Rows from block 7 of the encoder of a small masked image model, named by matrix and row number. Rows with one number belong to one neuron. Each number is 500 + 25 x the weight over its row's rms, rounded and kept within 0 to 999. All counts start at 0. Numbers have three digits each. After the name is the row's rms in percent of the matrix's.
After each neuron's rows are labels from the 100 images, of 14848, where the neuron reaches its highest value: "responds to" is what is common among them; "patch colour" is the nearest of a few named colours to the mean colour under the peak. Only what is clearly more common there than usual is listed. The data: seven-segment displays showing three digits. In brackets: how many of the 100.
# fc1: MLP up (encoder.blocks.7.mlp.fc1.weight, 960x320), inputs 0-159
# fc2: MLP down (encoder.blocks.7.mlp.fc2.weight, 320x960, transposed), outputs 0-159

fc1.475 079:488500500500504500500526513460478511488500500510522500523501494487493489500484454528507473500514478500500485500447444565478500500500500500500525500485550482501492504454462464500500500500516460500467500500497514500456431500500509505500500492500500500506529540531479500552542564466548500500500476500516461500500541500522468500503460566531500506500523550500500500484500485483500500456500500516500471448497487512500488523502500500500500535476500500503500461550487492556500573500500469
fc2.475 102:483500481545500487546495500524500450501558549500500514488478484500532476479500481500518510494530538496500511500529456445495500500428495500500523500500500541500500471506548500498527500520500525511497487488500500500503536540499480535500418500496475471572501500534460544457484500484513545500500485500500483508444448525460486500508500480514484500513559491500513543500500500469475516540500529520485557523500496519498490522479500520513500500500500471532545514500512510483514482534491546
responds to: red glow (36)
patch colour: grey (72)

fc1.565 129:465494474531504500500493500510512453500500500500538500504500515500500451500543500500462523500500517486507549520500453500500500523477501485469461535500500500500499500465480502535548500442500481471531483514516531449481526509500504429500445475473500497491527483500503509500500507499509495500500500504553504468516557500475500500488500500500519536558500489530519476501500500466497500549504519500500500517534500517500500536583484540500500554451496518504500520500537444459515500502534500
fc2.565 109:432537539450500500500514484484500493534500500532496476489524518542556528510500500498518500488531547500517500500500494509433496473500500500530456465508500538456501500533551511500500496500507521500484498500508451500534500519515493506500500500482518500489512522500500500500500513494497500480507463500488443551484523500500467500506500462549542500526426500492493521505515512547500506519500514490526545519500500474466500475540500500450512493484520515531507544489524500500500472497500483
responds to: the digit 7 (100); first digit: 7 (51); third digit: 7 (34); second digit: 7 (32)
patch colour: black (73)

fc1.92 117:500500500475500507535500500541500500510443525500532483532500492526500431500536493454493500556478500486496543509522500500502457573489527518522518484486533500512507451477500541510517486526480500485475500500497554497450487495500504456537494500469500511500501500498520500500532477521504472467500523511514509490506530506439499464500500500500538513580500500500488500519579500502500465493500470516536481430573520489513508498573494500500501495500504555500500515521500460500481495486500530
fc2.92 088:442457494500510500526476511529479463531485482514500436528525446532503516500500436488523500500492481457500500527432500500491520507500473522549498518473500541500504500495546566570512489482485489501500478490513500497523488537469514493500500500474495462477508495425500500488544500510470462499543510468497533500500500535504484500500531462551591500500475513500480500500495500533500500511500500500500503476491446486488500496517500500477500500480500500516500544496528493500500500500500522
responds to: the digit 7 (100); second digit: 7 (79)
patch colour: black (79)

fc1.57 095:479528500478490537520500494536514500497537500505500465521500472500518488473518561515460477438500515500475507522500500480526518509434507450491453500495490416500480462510491529462477542509491500519522500537528500421491470485493500502500510528478500500523522506515500487471521533500500476500487500485503500524422525500512500482522512469562509537467500508524438500500500468508500443482500491472521534500489549463522517518486500530500469500500514515499500519471500462534500477440521502
fc2.57 091:581475479506549474475528513500456494517500479500467497484468500488499495500463529517500513500537520507500461531500500453560480500500529542491500527505500528500539500500526480512521506429500500541497500464500479500527526608527559500538520462549500521462510500474540500512561522474488500542500500495484500520496472502500475465503500507470450509500454516442500485498484520478547426541483500492485519500500430493509500438541500500517562500535541429500491536500513480506509493500500494
responds to: dark on pale (81)
patch colour: grey (65)

fc1.600 138:479454500481523521554531492506500500500484500500470500500500500501500505463476500470500503491524480532500559500500500474505427531499481516511500500509479500533477500471468476574467548547500543522534498492523529546481500533529449494459542460500468526500500497505500457500500443500498540498532500478432564475492478500434500537547455462457524503500503500497481491505500500486515489500500505522500499500545488500567500482500496489560473514499570500470498452466505483519486487500517496
fc2.600 090:514500532532495493553510500494500528479496500500500500493501538497503500515444508500570500507500478500502515476522500442500503520495541500489529534500495500500500503523444488489525515499531474500508493504504534500500500523518528500500544500500500555498516500500464540488460500475500500500469490520583524457500500475486487494506500487482460538500500477461534500487500500469527535500504460496492500500465507508500500500500503512500500525530500478500532461500474521463500499500531491
responds to: the digit 7 (96); dark on pale (68); second digit: 7 (52); third digit: 7 (35)
patch colour: grey (67)

fc1.46 072:455500507500500482524502486500500489483481506485461537494545493540460458553500541500500538500500500500500500500477500492500500500500500485522470500483489500500496500500478489535511528481500500500491463535524500500530497454500500497500435500450500500500457497500534532492443509500500515500558474500493461497500522500439462500518511500505536448500514512500535453500460525487504438535500472500500502508496478527447510524505500541507478521475537497500521478501500526441491500500535459
fc2.46 081:554494507504496500500497552547481500495567500480482500485492500462500511500486490494459500500500519492543500500500500500500448480498500503444578505522500481481480490521500460500525471524536513539500500428449464459516542557500500500500514499555525511500470500487500484513493475521467500483455524476580551500500500540500500449499495517500492500584495500496473519492500487543518549460483524496500500509500502472554509500500456480500503549482456479500489500494537500503500500519500524
responds to: white glow (38)
patch colour: grey (66)

fc1.694 117:511500507486540471429476495531500487500494535537518529488460479501491460484520479500488463545510500500493515500523472487537500464451471483486556543561483493553515500485571533530500500485509509477500472500468535444480520529505488498472468469500520551520512500529498502500532500500503490470466500462500538481500500469520497507471468534500457500500500510522500500500500489470533515484500526491500530515482516516500508531564499500500500520495441500496488500500500468485451493504495491
fc2.694 094:518460494500500457425500443500493500534511500528486500500452500484525497472486500499478500500500500458500472531474474500500504500500493498500494488512500500471511500506537509487530500542492500500481499494474508423502478499470500495481452500505509506521473475493451526500575527538471500500427531478536492491500452519511502500485500475500525559502540500467508500488461500521500535484500540475475510518523462495501502500500469520500549500515458449528550500501577463456432516506521500
responds to: the digit 7 (94); first digit: 7 (80)
patch colour: brown (74)

fc1.719 074:501494435484472521419511425502498500500485478521500495486500487521500518500500521491505500518492507500500493500502501504501528500500494498522525500500500508459441498512534500485480500500524495462494487555500553454503500510500516500504506484500500451500498493469480500527494500485500524501482550528483500500484500500541520470484500458474454513500500447483513507497541516494459488500500511500484541500462500500500500500495529500576500485506554499533500496513459428484590500500434495
fc2.719 110:483500544515500416534478550476488515500485492500526517500500500482543505510481524534512551456536500523531523500500447460503476482483509514424465500519486487539484488509491455468523474537542500530503500475535500544594500512510500500514500500428544494500500500505472514500500533517488495506500446477462517500512556521503500500500459536503500502523472500539500500522500500507539513503516500500500487500513537500508500500500456500453500500488500501463468498496561535539460473513527483
responds to: dark on pale (73)
patch colour: grey (79)

fc1.652 085:479520500500519561500518500500489547500459509481494500468535453501500569499470496499500527500497516477500494499468512473500496500502500482500491526519485500500436487488487500496489500500500525500537500530473500500500467531475494489525500485464500472525587493534500535500443487547439518478516470516470541481500500492500446500459439505500500500504508431488540500500500486504520500502524460536508486500458518540504487500529479498475499503518500502500500542446501492462500473490503520
fc2.652 079:500500472532501492500481500500509500500551500528561500500500448520501461499500500475478500516443500500510500510476411500500514474500541523492485500521467500500500500529470500500419539500476535500517500500500521500497546460483551508500533464514496513506500508538448500529500505529547515471500487561505547500500500500488500475494511439500484483466499500512500465512480525525497570500500545493523515500476500509500500515497500510498476449508470500500500500500500500500500517507500513
responds to: red glow (55)
patch colour: red (32)

fc1.702 113:472496500549528524437501503486490500500500500513455512500514460496500500469496514503500492522481494501501589508548504504500522443522500468519500538479471511539486471491522500479500500500515494513469500500493549476500596500500488485485500466500547528500533546468500472460500500500541500474500501518500537500447500500483473460476498556515465500479494496475507475494527469475500512531458491485433484470514507509497500511555485500552509528463500517522491475500520500484500522500463478
fc2.702 085:534564462524519500500500495531506493500487565518500486500434479500480479500500478510497512536512500502477551516523500500466505500502520500540454500519506500485499428547522501493495475519500500500531500471520500505553488473514500492484520491507521466490503500488538489500556471530508475475522509481500506603501405500500500474491557494500477500460500500489461500493498500500513493500515500481500445526500476500500491500500466500533546441471500500556500489500500509506500468500500551
responds to: first digit: 4 (33); first digit: 7 (27)
patch colour: black (32)

fc1.182 090:438563500506480488500534500500500525503529500436535506530495500492500528500507524507517500500498500553469499500490500545537520476500445534568500485472479500500485500483500497453527500458462537592461506500489506500528498508488492500448490500504456500492474453494529517500523527500520500500500500500522494443446487467481480460500500500585476504478535545500469453500475500426521525479466499483500489482500500500480500515530462501478500560472500462500528500500477500500500484535484479
fc2.182 099:462498538514473500459500513564487520445500500487466486505513480483500471491498463496500469477547500539503551541482514464507543521500533513504487489521493524526513500493500500500521500500500500500516552500457500500500540515500500500500500478497501516495500500443465473479467511530500500500500459500552474519512500480446500500497500517500537500526500500495482502472494494520498440514517515518505500557500497500500500494540500501518506520500440500524432452465527515500465496444487437
responds to: dark on pale (86)
patch colour: grey (83)

fc1.158 099:494489498488492500500478500500500523455495515496502551509500500500459496500500507469507500490478475491500500461500500555491527520500483552498493519500500480517534500524506500469502500548500546518557475522500500507500468519500500475500529516472490500509500527500500509500515480491501522504531472592540500510447546500487524550450445496514500514437522484500521500501522500485462477540502498508495506485504459500466469500507500463456481486500529471467500498516506466487500515446463512
fc2.158 099:465503500546477500480478500471500527545499471576547500538494470500458464493495534500530482500500500455470449496536454539461458514506517462488511500500522500475500491500518496550518503524507500469464514575514473517500490483500500500500500480505502500500522500486503522515497519500500500497481450439534449429554489471523520500551490469537471498507477450481540455517468501500500500500480500500513520500500500523506500500465500497500500500522500499534514500560494500498455506502546515
responds to: dark on pale (97)
patch colour: grey (87)

fc1.405 102:536486500519497433505499548479440462463505500495489487538486508547500500511540479480526500523533500501491525498511500500463465482492515506546496511467487500500495498514500500525457504493500510490531500500485500426514504467498514500541512514500555545485500500467474500502500500500500500510503475500500500485500500522500500500554500508525517561460517504500468457483498477497500501500521549511464500449501500486469501500529505467576419500500520486465445545500484489484530516498469499
fc2.405 080:483500500464500500514458477500514530555500489534494500436506500472500521556505500482483471465519500500500535480486500497567500513473482505500556507504500500500500471500500500488496500500505506486483500463501500585508493530486496466498461538500494499500561460480528500569538540500544473500526500500480472527545510500500500493497507500500508517500500550500525480500523435500466452500471490500519460518513500500553523500500500516500500500507518501460534500553496520500468500540540479
responds to: white glow (43)
patch colour: black (26)

fc1.569 086:490492500444461493534518470548507500500508487525500500524459500544500504492484500478500500538540530516554514540515500502500500458500539500516500567500543492520480500465496494456500500500476495506468523526482491481500475517500500516512500511479500500500513500445523490495500497483473546558500533500500500513502500500478572508542500529514535500481468548500519530519500475500481500462444469471500553498500519500486500518500463496477500500523497516500500545504553466529469502500500500
fc2.569 092:500530500500500516453501539452512457512500522441509469458500521517500523523500532500494500500500452530484512517500477534476497472515482527442500473463478505544500529500542492522487486500500478500532479500538500500486500473500467500499472503517516500481500489516506479520415478495500562466512468517519438503509489500559500486500545500500454481496509480453540443500473500519500483459550534547513500500531511495500503468483531485482500518475532491477453491498479532500555499497500493
responds to: dark on pale (74); the digit 2 (58); second digit: 2 (30); third digit: 3 (27)
patch colour: grey (77)

fc1.545 099:460532508541503558485507500500500478479513461448500495487500500500500500500519476498500548497554501522500489512511473495473445500527500500500527468496499514505500500481472474533512446451470500476477500485500421500494495484514528521457464500500532498588533500530487500517500506551498526528497500513517504486526466500529556456500500414513500490489488500500500500550507532511501500490493500533518500500509473510523493464520470476494549477500518499465476525500500478462510489493437500
fc2.545 081:510500538565518582530500499489500500500500500500497497500526500512465521500456525500532500500530474477505460517486500500512500500500500502498444507537500507500445466503491492473500466505508532546466500500493500499500564552500505471501425471500525500516504500500487525512487483471461487500457500476500500466500515500500565494500491500500483432500500492536507500498478500511465548524553500500505506512459445465500475536437500483480450446500525500528477529473476500497500500500502500
responds to: dark on pale (100)
patch colour: grey (81)

fc1.552 116:474500494484478554507469477498500435500500533500519500540491484536500500507539500500499500500477500471498572511527500517506500500512516497518480500473478537536514475489465471561500494500524527496498500500500500474465462515500497434489462500500514520462500469484487523440500500476473500522473503487537500535493528508461501475500507492511527500508500479458500485500511500500507468500490512446479526507554494515505534491606486522500528479500500500533500465500482502468481526500511483
fc2.552 081:500500500489520515515519500538521500532523571478526500542500500551503530450522464470452500545567506463463498500414524537491489500500507482500477513500530463463514500452525500531507500514486500500500461511500471468519476500500495501467500526512517517491500508480500497471500504563491500500500472500500500572508436563500509500474500500497500500553511513500487497500452530530478481500515520500485477488512500500478478539500483532500535489454470511583500529499538480529512506500529520
responds to: the digit 7 (98); third digit: 7 (78)
patch colour: black (30)